python train.py --model="segmentation model" --dataset="seven-segment displays showing three digits" --train_examples=195000 --image_size=48 --crop_scale_min=1 --horizontal_flip=false --num_classes=3 --encoder_arch="convmixer" --encoder_norm="batchnorm" --encoder_activation="gelu" --encoder_patch_size=8 --encoder_depths=[10] --encoder_kernel_size=7 --encoder_widths=[384] --decoder_norm="groupnorm" --decoder_activation="gelu" --decoder_weight_standardization=true --decoder_widths=[48, 96, 144, 192] --decoder_blocks_per_level=2 --decoder_block="plain" --decoder_attention=false --decoder_upsampling="nearest_conv" --init="torch_default" --optimizer="normuon" --muon_scale="original" --learning_rate=0.018 --momentum=0.95 --nesterov=true --orthogonalizer="newton_schulz_5" --adamw_lr_other_params=0.0021 --max_grad_norm=1.0 --max_steps=5300 --batch_size=64 --epochs=1.7 --lr_schedule="linear" --final_lr_fraction=0 --warmup_steps=260 --weight_decay=0.02 --adamw_weight_decay_other_params=0
Rows from block 3 of the decoder, named by matrix and row number. Each number is 500 + 40 x the weight over the matrix's rms, rounded and kept within 0 to 999. All counts start at 0. Numbers have three digits each.
# conv: 3x3 conv (decoder.decb.0.1.conv.weight, 144x144x3x3, standardized in use), inputs 49-55, a 3x3 kernel for each
conv.0:468426507485507541506491486498513512512505538475512518631555406422480508484534464445567574458491493469508425511438429547463450504486439494496442433439492505503512481475503500469556454441531
conv.1:510448463430517467409477544478485522520485505501483482490513510537486476526490519511554510482484466518490491522531475545544542539489522533517508536493478490513497401510562438511498455547519
conv.2:479557518513469508553453474459490563484511532461483490471510479524565504507477524447491488498550526533474455518497515535542564534519521546495459470449454490495477414464488461528541497517528
conv.3:519441503475490526506551493532497469481449497513496485487531528538479461526560527463450456481513551542524565530520535511517581477482450426474457480495461505497474488492480505461495479428445
conv.4:569516483542490509496504508496547524578507589499508568439487472453500512501455474572528495422413507549505540460457497477540467466483539533511564525464512452492505455507488494512478498516490
conv.5:513443495450487519506472511449424402491518480464494560511592612541466528534536480468434459397478574512484388532507443417505518538535497506474436511501487520498485558517440559552491475510541
conv.6:471547494525536487554557505565512494515472523476479500539442529528590520488515525503482433498548512485422481493513546525530542509467470552515490521486511498525503465479522529507485557504401
conv.7:528493534508456520553464512514503439550473499483472460538569514511478520478485480519428416493454505505513570452454504482534488505466459530495513522489510478495510493533546535534478527538467
conv.8:435413524454521548524515481445428539438468626500512535469513542538476506389462485571543501428458518454461540437528432559550598450473470475449458434466500434459481455469433484533478574538480
conv.9:485484418514442505547399477443485535455453517520527462482502537502539533505499485561473534517467524452467503532495507537496532462498512522543556484500452538484436499476475520521508464459514
conv.10:514478581524487541499473515425446465508542471528485512546583538498471518549540548482487513603513448561475531538461440472482464462540464514462440510537526502510564489485527498468530501524523
conv.11:516525475476547469491575459492451500458453466470454511500502530541508499461498514484516494475498447498544568512490415442485474433457521500495444508500501440503510494502478509487479470490587
conv.12:504528516490488523502501534531502477475520519523478495559566478541457479492481460499500454530521539501546525514430420484510506464469501513496523515537500473494536533494465486476506493517544
conv.13:498471463445512511472503466424467495519513515513494439503496457449521475492573530483473554515491493495485510449500455460504478505505486514484458555515454469474413521480474473482511513489449
conv.14:450523457509494515503477545431456438475571532468565533511523516509481535523484496459545482516521465498460486499548494494500507500492464460465464513488458524523561441490523536551514525544507
conv.15:503543508505532491527540489479470527509529535458479541539495489533523467486502548450404419514555535397442568501480512472547507477481481509542539433483482419519520468482507524539452528493457
conv.16:508526530439461479443465478451461484527425438413483516531538529539536546509484461564547467533472513478489570513556458531531558497500523509478481473472486409466512412417397538540496451487476
conv.17:550529515481479528488496473620585538582497488515467517543452443471550567503507500499437508508511542542479526466503542475468521485536560537509484501514501477546576483478502549553575525542535
conv.18:493498508474517502484496557510516499442483469410479525424395470514541521538516487520509519478491499452528538409470477434452472494514516466477498464495550433521525504492466523525504522537545
conv.19:429560501441550481450496538538488472529563492469499515479521522510509492544537531500465495440532496477490405476517575504457470432473466529516519502486559518500496484525449452435527495454548
conv.20:486446540502446519490564475527530568525500518483469464504488526489447468474465511473455473518457526496478461582515541549505543546531507527522486498515480484513501474401479514488525436502477
conv.21:467490519415516495426476540494525459488490504468487482537480458514482513583563483496517472514471478509471389494462495546541539533487493467520520527498467499494470466482485513529501436523444
conv.22:495471563516519529439531512518523526506509481525494525507498458542573563494538526513515496452439431506473487527540510526579552466498509486497508455521548477511554511476542510486529517539524
conv.23:558570561479506571474445516467502559533520420545474445485495498511517476507449415481521423499558409506497556548469487466502494549536528467497508553531525543501475471468461472498446483470445
conv.24:395563419404493524527419549477456543535518511476504466471479507489447464456507501467439481482488450478526481490493440496497516486529514484488506486496479507520513490489533504427482485496490
conv.25:498519534475575534511539457506546470500513503506551518531482510517516517529515514521539534510471468504460429485536531507481520495478522510489454516511485468504506473497485445545525441539475
conv.26:456494532504519515519537478514516525477464563513485517521501537458489479509556479447530525495535491502591515532537466530529489495503522456493488550492472550487518495463496473441508450449585
conv.27:502496500511496502505465487508511532456521502464472455514496493611622578518472506518537546528570502507500493484512507502494505525532505540478492460513520510515518461487496521526544476446489
conv.28:470483517456518546525479445501501522476451495538509492550532529517513535535490459459459488496496472511535569522498460558503445433515539424478481457463495515474494457469547460501536482528468
conv.29:433490441461429506475510486467464511521473559535493506512473502460508517409456501514474518551512540499448512540461491557532471480476470532518503474455464484458450464513470441457458452486479
conv.30:465470440475520450533479498491543517438441522531551509451475454507600534517465455501555505490507491498535567496487486494486487494506481390473537509517536404460508459458520479451480477474541
conv.31:529524481543483565515489543452487477449500580497567515470543532492512523491501482466415479480548594526537465474532490518498438545499472499486501493572585456469450503444446474512508465483542
conv.32:461478481530498486534520499567460454512448503578525496381478535475507489532546512529506573485520546507495467512463451500524578460497541445486546530497550476455455549519583522475465543479459
conv.33:595427534636496505484580516435450508478481470491550455532513451450487519491519529505489508424491497516512533525521476500519506494479511407454511496527538467493475556529495481500483526540472
conv.34:527459552508474453490509461501492528522509543551497490495509502561506504534522508481483495488438468472476516485503494558496536550472481492462485488484495541509515472474486528468530525428525
conv.35:486494467498489486538431496406451493492467527500500535431413459516440425491548572491500516556529495543517516465451486424473530545507471469452546456483497464491524486475466481485475516513506
conv.36:524532505553567514553535539620620568484499489496474472452409448538515461513480463462528536455517491437516476466523544528478473441477486571553480475454484491528557546494449499485499538486535
conv.37:507500480471470453456428491489532499542516460467446508553522422468493538519494505533520490515532546447453439518498544464521569480473495498498438493515505501484446504519532518522511524513512
conv.38:484521524475533524470478481480500505482527534486478474502497474506486496564539501498517503491392462473565492489558530459454464477445479472547567466440469473542464529524530466498505552497547
conv.39:478560468584494559636505512525516480484494503460513507526502474505514513486542494468531454436503491495530517511479493489523508448501456445486484523513537544484538525530486531524470540556519
conv.40:483484448496535471512451511499467542525512526472512510487555531478522499520540503544520490506542523533529519511498532524519469529526466463478481498481501481488487522569473515512484514500518
conv.41:410441477557460513627471499536518491426468483506500487495495558509530443442528542456514450438508419511527480463459461507468476486472494496516472554503469551491477514506501485476468463432473
conv.42:432447509507454480541406460493446491495518482507536515513500479519514517523489465420528515434505495474537506512499494501493514515551513484503489510460462422451496480502505474394490569487503
conv.43:496495486504468444459474458527484557506501488543537494582590540516498502491478459525544544506457441477481547536504465486533546530499471506505501534509511548539507559498525489460538543499527
conv.44:425517480488365515435492389518547564479526518489472512489465447490509468492524531528469534491478476477500468523499511505483515543480523519500518500515487517535498546505510513501523584436513
conv.45:424470635488418527385606470488508517469502505486447502474478523480486440458442480435475526450514497503543555504460471492478477479476540488511515511512502489524492486522490489561492535497560
conv.46:605452515575435509510496536506589484536534513461500515468488480541557525497515520502496526532475493516529461462475430430476466472547533485484469487504514516470503446456480500463426441455474
conv.47:506545512490527472481491479605556524486520487519512549465552603510510520481473470536463455505480524535490544537511547541516517460483482456463503496523596496494511482476514481508526487501493
conv.48:548499487494491517478504561576499460546494445513562495501477519537518511471489466558503512510468442450527486506549497516513512514540443573560510553523470449486462567534470541471500492478508
conv.49:535545458566543481575502429529481476550516516561563520507532548534498484520526513651558507534481444486471450517484522538528551473498540496485460487475489504475489489549466510492477465426445
conv.50:524491540523506492551495481494601562465445448468539600448391373419525627531511495518502527514527574529545497505528537501547528433453538455512528539539522500504541533475542578535524516482482
conv.51:513515528541519496577502465541558550476474571540556464483484544502490523495469428490421447480537543463457442494515456466480444452509480457437545542546511478454493509511484448459451453490526
conv.52:546584481588508462523479499526418476457502505553517438492502512492522522469492512581554558519554480497485370479513502516498577514516464499489502504540505532479506529422473515503543485451511
conv.53:511522522546522499518545500453441490434457483429503517510485481471496456491482532564487454467472571431492504510520546463516543497504496509485392409529534458550555491466450534557560486530534
conv.54:491438524471477506532571549508510506500463479492495540479479509582520509463470498552496501489523584491442575513530516492505508554563486470534511534482505467462475506437478508504465518518471
conv.55:499541534551567552536515566542505564544521511450440418476430495523524514561574549439464494490509517574511533534543476545548565488489509454486520455467503542490494504481434485483481528510467
conv.56:514526575462495545444456573478475527514509413546542514533539438486488512505479452515570506505450464424459444508481465470521513480475468602550490475443480436496506480490560575458499447433457
conv.57:508495522543486451540510416431457500470426463479473557546462494555484472481466479489432486487501529499439503475509505510546553532472535465456513515482491445517484479496501517551473567566464
conv.58:446479518451507539514469500541482548510439502457494486505536543506493502482512516452511478501509573515528468490505479508526538548493450527495527403423482412508528430426470477526535515519532
conv.59:512435478457428457489535497417446438470499475484481511615561482437458508474503456538508536510452428481542543446483531504584496503541538493471507487500534495496519426519450486532502488468511
conv.60:507519482538510506540526499389500484492465476562513531489492487493522544520487497529512463517485461513544588500488539470526521537448399452527490526459492506480504532482469449432431491453465
conv.61:501549476475521496411475499414460473503498546408395498520494468481502473480481481493485451425477525515480507508484507532514553542544484513481493510451421501518486463474532416457529605526512
conv.62:530549474493486544555528541521489509401486522477504497425452405562520491531577580436424447490481484512537488466475476516499499465453469483453447457506482453453449457521609455490517466491482
conv.63:487493434499509476503513515516503540470483482480520558483507551523500513400435479494586555547492526472427463555540504572455568525501470485502426527533490533496501508502483500514512464494489
conv.64:431446453473490420486516460539531504502478445462437404434433487482532590461464455463505440476457468513490466510510482588494463507529461571583598493431395510487430475495442457452435472509461
conv.65:486458490416533494471467493482487496440448496471515493552499488495492514508522529477480472492514482488463508460460458431467432466466451419414485412502521523528516502506533531494520492465514
conv.66:495467478412580405574438602509466468467490518447441593512516460479489510440476525526498495501474473528537576499509531484502497476499481528509500515514518529517506497545494517460525435504506
conv.67:505439539515453568470496575481505517506520536526504562477487500560559536501491491515542516507538529491537481525504515480486479482532500450479493507493487446450462487466464470467526547509556
conv.68:483510493441459523490462522485510499511515533462437455487517494496508497463492503507440509553514516502470540559522534557555539492475490512498488574555482550542497498514467505461498464536523
conv.69:484473473511575468491563526429468537491439543495475542505508493480493496508519515536490454479507470481456467416498510478492522520468506497491469509513521503503504523591515534541429545532484
conv.70:541492478502487434480503477423503503587519487499535593532496424476486498531534515487496439477410503497538458486475496498514540511457406504480471524486531556514502477485483491512505487472441
conv.71:476472490510449517507457511495545485576554521556476572506493481499486520534504468399476429485477405521443483472435468521531375490484500503552585511502536492519512483450542474517541495495474
conv.72:506499561559509529548488487500505524491486465500508491508446504551508486480518583473447536530549504437467484534499480510456525457463493478507482537520467554516442474491442522484468509480475
conv.73:557569633473502545490550498539553539561556541471495475516454424467466440503540507398430494495474486526503481488511470559597535464498530442436455494485521541474457484472437497454460486505529
conv.74:531535529505541501502539503473453500515469465466540536411427472495474475565572513482420477444482524458428512443497440480505547503474487434476471474514519481525570501472547558517538496459536
conv.75:476510509482467471561483528496544474464503452461494448501527454541481477486473527492443476480459507499459468452528504472497493468444461479481502532494503499471513500536474473542501428535506
conv.76:436491488446468516576533560494493560463422460455432497425449435508469509501499494453445428507478538482526513507489475582529497489432438468487486494478471487540509478534529510430507495513557
conv.77:537515515520512517544524499516555478446458466544592542493487518480493490498462475534600623512497496497520513553558515562526478420497575457448458527515511536527487481434491520500507551484480
conv.78:509496490438503461467470474434481506509530513430541471528508483450514500503526463502484415493545510527591495519535529492444461510497481562509475446491499495534475449456460520487518472451460
conv.79:437549406472495412494489443441522518435554532556546494464464532552578522457498517461459469508565465484523512503490466518572500486574530402473453554554468510478514533465544465479486425491475
conv.80:554456516504494499477476497492516502505490483437514482523444402405489541486489453494507568488495541518504451488531507523520491519474448535532501434469519464509495582520506480488464418480510
conv.81:550526576479544525472483493579521466454502579510550513522520535501539529529493528460442389446488515490521483531500529470459468495518525525458460475520574559502483481482483478490474447494491
conv.82:458535574471535551529489511519504535464463556444462478509572505575556533559520436522505492502452433493496481543556493492508515550539532557526523526532460530499493521526527499461465526489536
conv.83:524548489467491466490488470488493522413428495533529450455413428502474460530542516444464490524520505505553527428555549521569579488517607493476520528580562573579459480476519489472479492486482
conv.84:526490471557536476583495503428451528524538551480515497541510489533545482507489454487490533454494459519482452521492523482481466441471469532542589487517514457510533531506441554466517477476531
conv.85:504495454504459494502476465477429424444430469523552557480502520493438459501536525450516475537461512534429435493538515490518497510513478489450459506533576496473493477553547441485491489537516
conv.86:499504498506482489516549503549531486488500476540515465532488511529465500501485470508487527509532512503466467473475507554532505478511511473519534548593574491458429465464540569555486452449421
conv.87:554522528534521428504548502424487540499489474424472541518498525518475497540491485494499492462535502411455491504497488480601539509486539547500473520465429472513503495424466573496509463504508
conv.88:475515453489519511527539521468532544521485468492501481479540519466510517482505554438511549479499540524513514491512502521466522557490527464486496494521483506515497457485453482498477492484540
conv.89:499579461554497472580449552512502547547571563482496497492491498435436471513490486432455453499510482520455473470500476447495525478514529502518525516522517532522501435472490481459456466472500
conv.90:475458523486476527422490519427475463513506542509490500515517452524502477558543501494463442528472476473483560447502478438524513557471480456487473503511537481497447551470472530519473500491487
conv.91:484462476501452496518494494517519518580554511565519570499518509550530533471439498567485505454427510447475483515551499500561481446421472532507435523517484455484533528522459516518461560499463
conv.92:535541495483517514527521532493535493522483482515477492505456506487492488482427436451466530451448460482470487457461450465483450500485516530505492513522509482475462554476467489464432405506439
conv.93:423507455443548411477562481467535516557488504508454536490468425451491466476533527429475459448526531465476537567529536520495497528516478495471432482478486475488494523554499492493533536452570
conv.94:572545475594484440559450492501524537561545477539525466502498436559490491502448528484486480536460484551461514590546543574537485497499489505514486527525507472489474473484509543514485483474461
conv.95:455411628493472525503502572521543510485437428550533422449430501535516481538472507525420479497429479524480535473477500522531521507494451435486517479549461543494435550507431501501485502495482
conv.96:468472424519469430491464505503535567504514467510515519483512535471463494480505508407468436526525499414490423476438448572500489506489442476458468482438505473453510519573581574499481525515486
conv.97:477525438570564508463562525486511563547551521505528496523568525509520519508526557527492473513493449581525560513513482481497449486533474479481507507483506497517523511469438505535507505488478
conv.98:478462511486497528444493542422469490490546520514463468557487530521538533455483543513510499484484513462485553560507498571576557511458461476478492479504521557521532493518461498525436454506455
conv.99:492511529466527473524538492456549550475477473485459492529454495443531561511488520475555472497511463490451471498487507479537500478479502511484455506504530503548525551501483509475513526466486
conv.100:477522510451522519485493549511485479601602501546545490459487514416415390543520523461465461468529489468452467492475518514512491531528494503534518549552477522490483496506460484466513490498516
conv.101:500489517529525531515518456552518513563512584519480536510554556526473487550572532552537484520518470482520454472495463454467483458466521523513498474438475490504490450500471469436486512464501
conv.102:506537520503550511517525494568572459465453429512513524471441432500564539561522488444429602483515466442473510440447478491516506522500511489532457454484466495512532535506538477519529488483521
conv.103:534528509464476551521467510446501567498459532483482489497493509470531524509541549555553457504482481544518554510525481519502511514469525544506499516475494530513455475519481463539427450535504
conv.104:513387436488520464427585490513492505503558581535513541477528492505495521456445461486466482485475446486470522491447484449456498459467510499502487508501465458437458492590518475491508422530512
conv.105:502452534460507445496484508548496483526512570548505532493474415471510549504487509472488500523483578516471424482488443517500447494509525492456459487470486492488480519546534442457456521507457
conv.106:487526486483498478512555548532500505560559517504541488474507570517494474514515574452458513526489446458523490463522513486448483532466504466416441463487490452472469529463494489491494438580480
conv.107:471567489470560542511501533526515498524425421471482457435469525497495493522468441504496517477463436517518515501479508494491506507452482465500527518517453508516492459456583534485556552547494
conv.108:506505480474473474457482510448467494474465464442459429473478499505520519471513501479470534494466473471461477472488466497516512484518471502467516477429475481445470495532556446509524481524507
conv.109:490493528499505504514466435450535515558515505465494523515535448494511493521509504503486449486484476501537524452504502515509519500518520501478499500499545498524526473487532471482455529475451
conv.110:495489469512485508507468533459423438421499509529536512458497501514532519581528495522417446558591490537497471492425448469409433442494525424478537512543505481478490518547521420446521462498529
conv.111:463508554448463516442548413516429483473450500471467476509487534512483554444497523541550538503458474519461392534509517498448518487503495507533518484492498529516495499480469525502481445493473
conv.112:491511481422508507470496527506559517458513477470500517517512485536537568520495532528470495508511504486487446511546466476479460492487477470506527540518486491498535491570487509554533463481501
conv.113:480484466499424488425539408515476514503518441447517495508501493519507483536485465460452498509502503524522510472482533437466458487537501487511539492470470463495456496484514529526491539510435
conv.114:536512507488454531447487538442462488552496394512566477544470426416522548611556579461486492487507498481437495512517473523498517541504468452461465509542496563516437505480473480446456504492537
conv.115:549508483543537474474556448524528527528506462534528470513466465484505529561507456526414512475399438467496457540559563508530512499510504505523523502477465520472397484518462489456481469458485
conv.116:484566532508539533483545468482495458468472523520478472498548610550506473508512536538478443520440480409511468487558476493529527497501565502514478507490491465487466574509474429459490487487517
conv.117:454499465510465469505459477483476432453464466510489489479506520524551507602545472465562508478494459494451498506479566545476536574509531469459423563521495500449521525488519533506555457436475
conv.118:500486601543547521515487491453471541496560557490483496468516582504475429541557529497481558533541494494503519486492549496493528516469497532485509510489477508501511425488546481535530501591539
conv.119:570435477558422514455464490475442440546514423503550495532515471494508512486512509495520537488517465499526463481477470550522531435432470457489467497499506417477521504493480546513439547507448
conv.120:501524477502447507488466499434385456431464502452538520501551515534558608536509475483455485524496451548535540549481468521503456487481488442464473414453468503498467511483550510465531494500505
conv.121:563503506568542461578519414525507487592552552518505523610529450506545612539500534504479498524481538587552532505493480551492523548485518504488442548532512496463503491516511519518523480510551
conv.122:469559519500518514488533474465470542518504544499516544459491528576544539431476487465513496395467523495566550491512564523549584436510556474506549488513506483528521526640572502542544488513554
conv.123:475467510456440482534507436478523536555488532516478555478517573469524506468438445511571566541467469482480466522545542501447459532517509512491490536519506424467506495461473482512506445463493
conv.124:503462432506487532578482569518517507460539542501480414453485553529497441495485477497510464535554532523532521511480567496536548436537527484475517510471474525493494482463496470403502450451508
conv.125:487499530584491530501520495473450457471485514519524554493502551464440506540575519515477534440479451456524504501498532500513441503474427452520525478428530461542535497521531546466491468474535
conv.126:480478444498479492473482486426432532400506535509563529520531536475482482444464519537559521524539481491465511468484510507475519460467524484522504516479518526515550486454458456497479514511520
conv.127:464413441459496376522513514472536494467451426495520434504443463467516489492545526509471456480503484569454424482447487493454462505436465498510561577578538506523479453504527459522499495578491
conv.128:493462578421519515479505494456510524516453461439523493474536514520492510505512469560481520549541478382494561477511471490508544481488549514486477486515435496541505475588496474494515555509552
conv.129:493526511552522521528506485511485504430452511434480478427503529470453471468452459416474461445452528529597492492510496478496579486542520469460491509530544594601531526514535559509512544462503
conv.130:569505552539522515509490528531473443422461446433453481531521486545515511520484523514556506481500460453495481511515528508507511441457495504488510518527493492552515566495529510516467441488390
conv.131:481508501494498511559510527518487484509462489573548591436443501543531484462468421548478462496486456451468542500504477517506466535530516463525575492492505488508558481562518510469461531470473
conv.132:509491484533513475493503494467488534480551509542527516552538484471489505517542531454436459511459531565492466462555535470447475535528449420459524510511479563558592485453472466490535484498473
conv.133:495475510525457535524485527382458541532538483473469515511488493470416404497582526541547553471446465466479495449483514502484447453505504464491509561528513531504508535485542507465524547475539
conv.134:490455474495472502465516502513447479472449450508535478427408483573550527480502492541525485499525499486582478529489526512476505567523489528528589535504512541518481529554529549574587422431488
conv.135:464438453413541459441564497613563516459500467510492433521472510492563569461484528517498518471492515473434474516482476494520482465523550567517509513465450510520477498444508542470496507482496
conv.136:543559473506513503538572530487474511540489487435512499523607537563465515524577558540509522469504564455455462481498494497488517466460486544539518430444483500521497505530515488477494530487521
conv.137:584541546470492548397429462518474492520461450527504472571524526526496499472472485437478521526496459410477493517471491466523479487522481555548475528462502484523535500431478482530453522476513
conv.138:486532468474471480524470496504490475541537524528512509520575503492488494485488501517468435470452438550503451463483449487534543538528519464443468430476472525526507484477504431474428482508496
conv.139:462441549468541527492555540504565568535455483551462524504499479431493507499481532409452458458483492515437471533531513481454395426415471544583588491491489510470476452523558534541497561502478
conv.140:563467489462497481472492548438501450511505457480472458463530486440514518500567505504456451464486473494515509501525499510541433452536455495470498481481485469497495463449408606464517508536521
conv.141:524515496456515508527459549526488453544561528521581557580563558582518502532477403506505536399514543444428449500529559486474526500483439519553601501514501452511558483508509479505559427433512
conv.142:482489544508442481551454516453485485471478516477486472516526475516530539462486524541523524590582573520542504519503505589561574531515471444461469535493498486485529542518536540491506539502536
conv.143:491495467470482441491488456533530532414505478483517526467522559499475525556533535502528458518557519483479503442470505497509458514519475480480488502485467475471458477501452501468500485522504